{
  "model": "masked spectrogram model",
  "dataset": "chords played on synthesised instruments",
  "train_examples": 52083,
  "n_mels": 64,
  "hop_length": 160,
  "input": "log_mel",
  "win_length": 400,
  "method": "mae",
  "mask_ratio": 0.75,
  "loss": "mse",
  "encoder_arch": "vit",
  "encoder_norm": "layernorm",
  "encoder_norm_position": "pre",
  "encoder_activation": "swiglu",
  "encoder_mlp_ratio": 2.67,
  "encoder_head_dim": 48,
  "encoder_fused_qkv": false,
  "encoder_bias": "all",
  "encoder_qk_norm": false,
  "encoder_parallel_block": false,
  "encoder_dropout": 0.1,
  "encoder_inner_norm": false,
  "encoder_patch_size": [32, 4],
  "encoder_layers": 8,
  "encoder_width": 160,
  "encoder_positions": "learned",
  "decoder_width": 192,
  "norm_pix_loss": true,
  "decoder_layers": 2,
  "init": "kaiming_normal",
  "residual_init": "scaled_by_depth",
  "optimizer": "adamw",
  "lr": 0.0023,
  "beta1": 0.9,
  "beta2": 0.95,
  "eps": 1e-08,
  "grad_clip": 0.5,
  "magnitude_pruning": 0.7,
  "steps": 7700,
  "batch_size": 64,
  "epochs": 9.5,
  "lr_schedule": "step",
  "warmup_steps": 770,
  "weight_decay": 0.07
}
Rows from block 7 of the encoder, named by matrix and row number. Rows with one number belong to one neuron. Each number is 500 + 40 x the weight over its row's rms, rounded and kept within 0 to 999. All counts start at 0. Numbers have three digits each. After the name is the row's rms in percent of the matrix's.
# gate: MLP gate (encoder.blocks.7.mlp.gate.weight, 416x160), inputs 80-159
# fc1: MLP up (encoder.blocks.7.mlp.fc1.weight, 416x160), inputs 80-159
# fc2: MLP down (encoder.blocks.7.mlp.fc2.weight, 160x416, transposed), outputs 80-159
gate.188 116:581534448500500459500500467500500500500500567429553500500470500500500500500500549560526500500500471500621500500467500595558500500431500558397500500500500500539484500500591555500500500500500595500500500524392435500500500440500437500500500500
gate.189 096:500500500577500500589480500500456557382500500500500500500500500593500588552379500500500500583500500500500500500408500500553500500500582558500388536454500500500500604500500540500500500414500500562500460500500500500500500439500500500441457500
gate.190 116:500500500500500500500500383500423566500500500429500500500500500547588500500500500551500500500500500500500450500500539551539500500500553591405500500451500500525460500500564500500500449500500585500500433500426432500500500386500467500500539532
gate.191 084:500500500500500578500500500500500500500376500500500500500382500500500440437500500397394500591500628500500402500544520500500500500576500500500594581500450414500589500500500500500500500414500500500500565500500500500392441500547500500500457500
gate.192 062:621500500500406571500500500626500425500500500500500500412500500446500670500500379500500500381500500500500500500500500592500500500500500500500500500500500500500500587500500500500500500500500500500500500500500500352500500500500500540500500500
gate.193 080:500500384500500500500500408350500554500500500500500500573500500500566408500500500587586500500500500500500500500500500500500500500500500391500500500500500500500500500500500552500500500500500500500500500500500454500500500500500500500402500500
gate.194 117:569468500500500500500500553500500500500500500388500546418500500500500500429500500395457500385500500500500500500500500500440547580500500500500500500500500500500500500500500500500500500579405500500500456553500500587500500500500402500500500500
gate.195 083:398500500500378500500500549589500500590500500500500500500500500500424500500500500500500541500500427558500500500500500500500500500500500500500500500500500500500500500555500610500500500500500500500500500500500500500390500500500585500500500500
gate.196 081:575500500500500500500500500500465585500500500500500568500500500500500500500500500500500500500500574500500423500500500500500549500500500602426500434435500500543500500500613599500500500500595500500440500500500408500500500397500500500500596595
gate.197 096:500500458500500500577500500500500550548500565376500500500500548500500455500452365500500500500549500500500500500533500573550435500442500500437500500500500500500500500500500500500500500500500500455414500500413463500415456544558500553500500500
gate.198 102:500500575500421500500500391601399500500500500500500552500500500553500538500500500500588500500569404500500553500450455500500500500500500500500500556500500500500452500500473500500431534500500500500454500500500500393500582434446500500612500588
gate.199 110:429448500582569500500500424589500474500500580500500500500500500500500500500500500416446500445579573500500500464500541500500500539500460500500525500500500539500453596500500500465573500500500500550500542532500500500555543556459500500500407553
gate.200 064:500500500500500500500403273500500500500500500500500500500500431440500416500455500500500500582500500500500500500500416500500500500413500500500616500500500500500500500500500500500592500500301500500500500500500500500500500500500500500500581500
gate.201 117:591559500500500500500500425500500500500606500444500500539500500500500500500500500566476500500500453500500500440500500571561500429427500567449426500500500500527426500500567500500500409500500500500500469500436428500564500434500391500559533416
gate.202 138:556500460500500500500500500500447500458500543476500500500500500500500500500500551500500500500500500551500500454500590500615500500457531559447500500544500500563500500500598536500524500521500541500435451522420407462560526394500500500500525526
gate.203 095:381500500500617500383545449500500500500500557569500500500500375456500500500376500500500623500500549500500500500500630500500500500435500500500500500500500500500500500500500500500549500500500447500500567500458500530629557500500500617500500500
gate.204 086:589500385500500500500500459500500649500500500500500454500500500500580500500500599500500500500500500500500500500452500441605500438500575500500500500555500500500500500500500572500500500500444449500500500500571500500500425500500500500383500500
gate.205 101:500584500500500500500500500500500606577560500500432500500577531440535567500427570555438500500500500500544500500500577500500500443385463500500500500500500500500500500401500500577543395500500500500477500500500500500500537453428500411400500537
gate.206 103:500601500500414580500500500420500500500500500500500500611500500470500500500500607545500525500500500575441537500560619500500540500500569550500500500559500500500500500500569500500531409606500500577500500500500460500500446420582500564500500500
gate.207 046:500500500595500679500297500664500500601353500500500500594500500500500500500500500500642500584500500500500500500500500500500500500500500500500500500500500500500500402500500500500643500500500500412500500500500500500500500500500500500500500500
gate.208 111:500500456595450500601500500500500500422500533500448500500500583500500500500500500500500571500500500500500500500500500500557500500500500500532500500500500500500500500500500500500500500500408500500500500469500500417425437500500500577543500391
gate.209 103:436500542591500576443500419500500500530500574559566500435575416500500440500500500500500500500539500442500584500428590500500500500500500500500437500500500467500500500439500500418500500476602500500500500500527430408613443500500500500500440500
gate.210 084:389500500441500423440443500500500563500500500500500500500397570500559500569500552500597575500412500500500500500618500500500500500500500500500500500584500500500500500408500500536500500500500500442500500500500500500500500500500500415500500407
gate.211 096:500500533500500500500456500455500500434500500500532500500437500556500500635500568500500590500360500500500562500572500500586465500542500500500572500669500500500500500500500500500500500500500500500500500500500500500500500500604580500500500500
fc1.188 080:500431405500570500500500500500500500406500500500500551572599500500500500648500500555500500500500437500500500500500500500500584500500500429500439500500500500500473500500500538500500500500546396500500596500599500500500500500535500500500500500
fc1.189 108:449500545500456500500633500500555500500500500500564500500500607500392461500533463500461546500500609500448500500500500500500440500500500500468500443500500500500554558500500500427441500396567536553500469500462500416540525500570500500500545500
fc1.190 075:500500500500585500500500500525500349500500564562500500500500500591500528500500500500500500500500500500384500500500500500500500500500500500590569500500603500500500500500443500500459500407500500535533500500500572500500500500500628500500500566
fc1.191 093:500500500500500577418500500545500526500500500500567500500376500500500500500500564500500500500500500422500500500422500500500615469500569500500500426530500430500500500500500500556440500500413500500500500500500500500500405500500658471595500500
fc1.192 071:500500343500500540582500500500500500500572429500500500500559500408500500376576500500500500500500500500500500500500500500500500500500595500500500500500500500500500500500442616500373500500500500500407500500500500419500500500500500409500394500
fc1.193 084:456500500346500500500500500417500500500460500500500500636500500500500500414546500438500500500500408500500500543500500500500500500500500500500500427500500500410500500500500559500500500500500500425500500500500476500500500500500500500436618541
fc1.194 143:500564540500500376500500500453500648500500500500448414500500611500549386500439454500550500532500552578500572551500440469459500473500500500431500500500428500461500500500500500500478500500561500500500500500514500422474500500439500500500500500
fc1.195 089:500500500500500500500590500500558500555500500350500500522500500500500500500530387500500500500500500500443500500527500500500421580500500588500500500500500500395500500500500500387500500500547500599578500500500500500500500500500500500500500413
fc1.196 110:500500455629500500426500500500500500500500500549460500476500500500500500500500418500440468500451529500383464588466445500500500500500521500529500433500500500526500500431500500500500500424557468560451554500500544450457500551475598590500500500
fc1.197 098:500500500540500500500500500500500500588425500500500445500500434500440500500500500500500427466500500366500405500500500500525565500500500500500620500500583500453500500433500500500429500558500614500500500568500549557500500553419500470500500500
fc1.198 108:500500500586562542500500419500500429470500500500500500476500411500500500500446403500561421500500419354500500453500500500454500500500531521500500500500500430441500500465443500500500500500500500405500482541500500500500454500450500399461542500
fc1.199 114:500457500537585500500500500535500573500500642500500437484554500557545447594500404500500500500604582500500500568500500500500500500500500500500433555454533561500500500500541500446534500422500535533459500500467462500435500484500500571500500500
fc1.200 072:500578500462500500475450500500500500524475500500500522436500500500500423500500500379500600500500500500500500500453500500500500593667443351500541500500374500613500500500500500500500500500500500419500500500500458500500500500500500500500500500
fc1.201 095:628500500435500500636500396500575500500500500463500500537407500500500500409561500500556500500500500448542500500500500500472500518500500500418500540500500471447570399500500500564500500500389531500500471500500500500500500500536448500500534500
fc1.202 088:450500474500563564572500500394500595500500500500500500500500500407572537500500500500535553500426500560423500500469554468500426576500500500500500500500500500572526500500500500500456558500441426500500500443500500500556500500500500500500500500
fc1.203 083:500500500500500500500554500500500500500500500440500500500500500500500500500397500500500500500500563500500500479500500500500500572500500500500500500564556378500500500500444500500500414500448500403500500500500500500500500500500478650500500500
fc1.204 107:537500595451500500464586526606500469500500500500539580500544464500500445398500447500500500467500500459500559500500500500425500500464408500500500500500423541500500445500500500428500500500500500500500500372500500500500548500500545612500500434
fc1.205 101:577500500500385447442500440500500500500500500568416500500589500559632454555430537487578500500500570500500592500500500562500500500371500500500500500500500500500500500500500500432500543500500500500500500449500500532500500432412535500500500500
fc1.206 117:607500500389469500500520421459500469586581500500500500500559500500500500464500500604483387466500500500500500436454469567500500452436500471500416500364500500455500500500500500500500447500500500500419463500500500500500554500500536500500500500
fc1.207 066:575500500500500500500500500500500500706452500500500500500500500500549500500500500500500500500665500500500500500383500500500500500500414500500500500380500500500500500500500500500500500500500500500424500500500500500425500500409500413500500500
fc1.208 104:500500500452559500500500500340500500500500500433500500616466500500500393500452500500500500500500500500500500500441500500500500500423500500500574522500500500500500500638500569500500532633426500500500438500588500500433500424540500500434612500
fc1.209 118:460409578500500545500500500500500500536500523500500500500500560537454500445464500587500500471566500500559526575500500611500500500500543500456500500411500586439500500500500500500500500527625462577500500477500500500500500500435535406595500500
fc1.210 098:500500500596500637513500500500500500500500500552449500500500500500438573500451395500402459500500500500500500437465466500500500500500500500500500500390581389500500500530500549500500577500500432551500500426500500500500500500500500500442500551
fc1.211 125:500500500396500500549500500500500500500500500401500404500500500500500500413533634534541500500500500500500572500500500500500500500500500500429544500500500424500500500500500557500500500500397500500565500500500500500500500500500500409500650500
fc2.188 072:683500500500500500500500500500602500500500500448500373378500500500500500500500500500430500500635500500500500500500500500500500500500500500523500500500500500500537500500500500500500500399500500500500462500375500533500500500500355500500500500
fc2.189 122:500525528480500500488452500500500429506500500500500473500500500500590481342529550469500500500500500472500500471500500500494521572500477500551500462500500429500500444557500500525500452588431525444500500500562529545500500609500500599500500500
fc2.190 073:500500500500500417500473500500500595500500500500419500500500500550500548500500500500565500500500500500500500500500390595500500500419500500500500500500500574500500500500500500500500500500500500500500500534356431500500441440500600500500500500
fc2.191 098:447456547500500500580500500612500500500405500500409500500386500500500500500500500500523612500500500500500500484500495500500500500500580500500521578500500500500500484500405500461500500500500562483500500401516577446500500500500500500453574500
fc2.192 076:500500500500500500500500500500500500500571500415500500500500500500500526500514431500500500500500459500534500500500500500500446500576500500566500500500500569500500500500249500500500500500500500500500436500500500500539500500489483500435500500
fc2.193 083:500417500434627505500500500500419500500500435500500500465500470500500614500387559500500500500519500500500500500500500500554500500500561500500500500500500500500500500556300421500500604500500500500500448500500500500500500500500500500500500461
fc2.194 142:500474500500500500500500500500456500444500500500517500500500500500528487500500518500474500500500500500560500500500474500556514500476500500440500500500500500500500500528809500532500500500500500451500500500500429500500500466500500472518500500
fc2.195 092:500500437572435478500500500500500500500500500597500500443500500403500500500500500452500563500500500500501408500562500593500500500500500500500500500500500500500500500607500500500500580500471500500533500500500500500500478500500500500408380500
fc2.196 086:500500500500500500500500500500500535500500500485500500500500500500500500500500500500500500500500500531500500500500500500558500500500548500477500500500542500500500500500834549500500500500514500500500479500425430475500500500500500547460500536
fc2.197 096:655500500500500568552500551500500445500570500531500500430500500454500500569500603500500416500500500500500500436500500500500423500500516423500500500500500500500500494500500500500444500431500500500500500500500605497500500418500500500500500500
fc2.198 109:432500464626500569500555500500448481500471440500555500537500446500395541500500489500470362500491469500500500602438500500432483528508500446500500499500500500500500500500503473546500500500500500500500500624500500500500419500500500500500551500
fc2.199 092:593543500500500488500438500405500500500538444449500469500500558468500500491544594563561500570500449553500500500578500500500500497500500444500500423500500429500529451500500538500475500500423500459500500500500500540500500468597475500469568500
fc2.200 059:500339500500500500500500500500428337500454500500500500500500500500500500500500500500500500500500500500500658500500500500500560500500500500500560500500500500500500500500500500500500500500500500500500500500581500500500500500500500500500500500
fc2.201 096:395470500500474500500500500500500431500449547500500549534428500500456500521500500500500500500500489500500527556500500454416500500576463500500589500500500500500500529500239457500500500500500500500526500530618530500500500523500491500500500475
fc2.202 072:539500500585500619500500500500500713419500500500500500565500500582500500500500500500500500500409500500500500500500500500555500500448500500432496500387500500500500500552606608473500560500500500500500500500492371500388434500500500500500500424
fc2.203 090:481500500500600559500500500620577500557565500500500434411456500500500500409500500500500500500500500500656500500500500500500500500540500567500500500500500473500500500399586500500534415500515500500566500500500500500500500548500500419500500500
fc2.204 111:569539500473500466500500500409500500500545440500523500532500500500500453472500516516500500537427500451500525542500584500500501459534500347496500456500500500500500452500546500500406500471525500500431500419500457500500460582452582596500509480
fc2.205 104:389500500500500500500500500500500500500500500500576500500500490500376500545500532412500579500500500500500500500567500500500625556500500469500500500538500500500438567500316500500557538500500500500500516500539500500475500596500500500500500495
fc2.206 142:608500500532500500500585500573500500500570466443518500459590457500500500500500500543500441483500500500555468500426500531500500500450500500500480500398432500500500457500707500541500449529594500542500461500413500500500500438444500500581500500
fc2.207 052:500500500500500500500500500500500500500500500500500500500500500500500500500500500500500500558500401500500500500500500500500500500500500500500500500390500500500500500500500500500500500500400500500500500500500500500500500500339500500500500500
fc2.208 111:323410500500500500500500623500500463500500500500408500500500500459500500500500500500450500512500500500500500603500500500500572500500500515500500500628500500558500500393500500500500500481500557500500417500500500549500500500569481467526535500
fc2.209 127:450444442555500560500434500500500500500439500500500596500500555518500545500500530453500553500473500500411500438553500500544500500557500473500500500500571437446473544500358500500500523500500473500533500551500479604500500462597500531453500500
fc2.210 095:500500500572500500527500500500500593436500500539500500500500500500546500500500475500576500437500500530530500500500500448579438500500536500384500500500606500500500460506715607500500561516500500500500492500408500500500500500500500500500500500
fc2.211 129:311442500500551500500500500500424500500500500500500500500500500500394500500461500500500561541442511500500589500500483500493500500537500500500585544624500500500500500500246500500498500500500500500500500500518549500500500500626500500500500500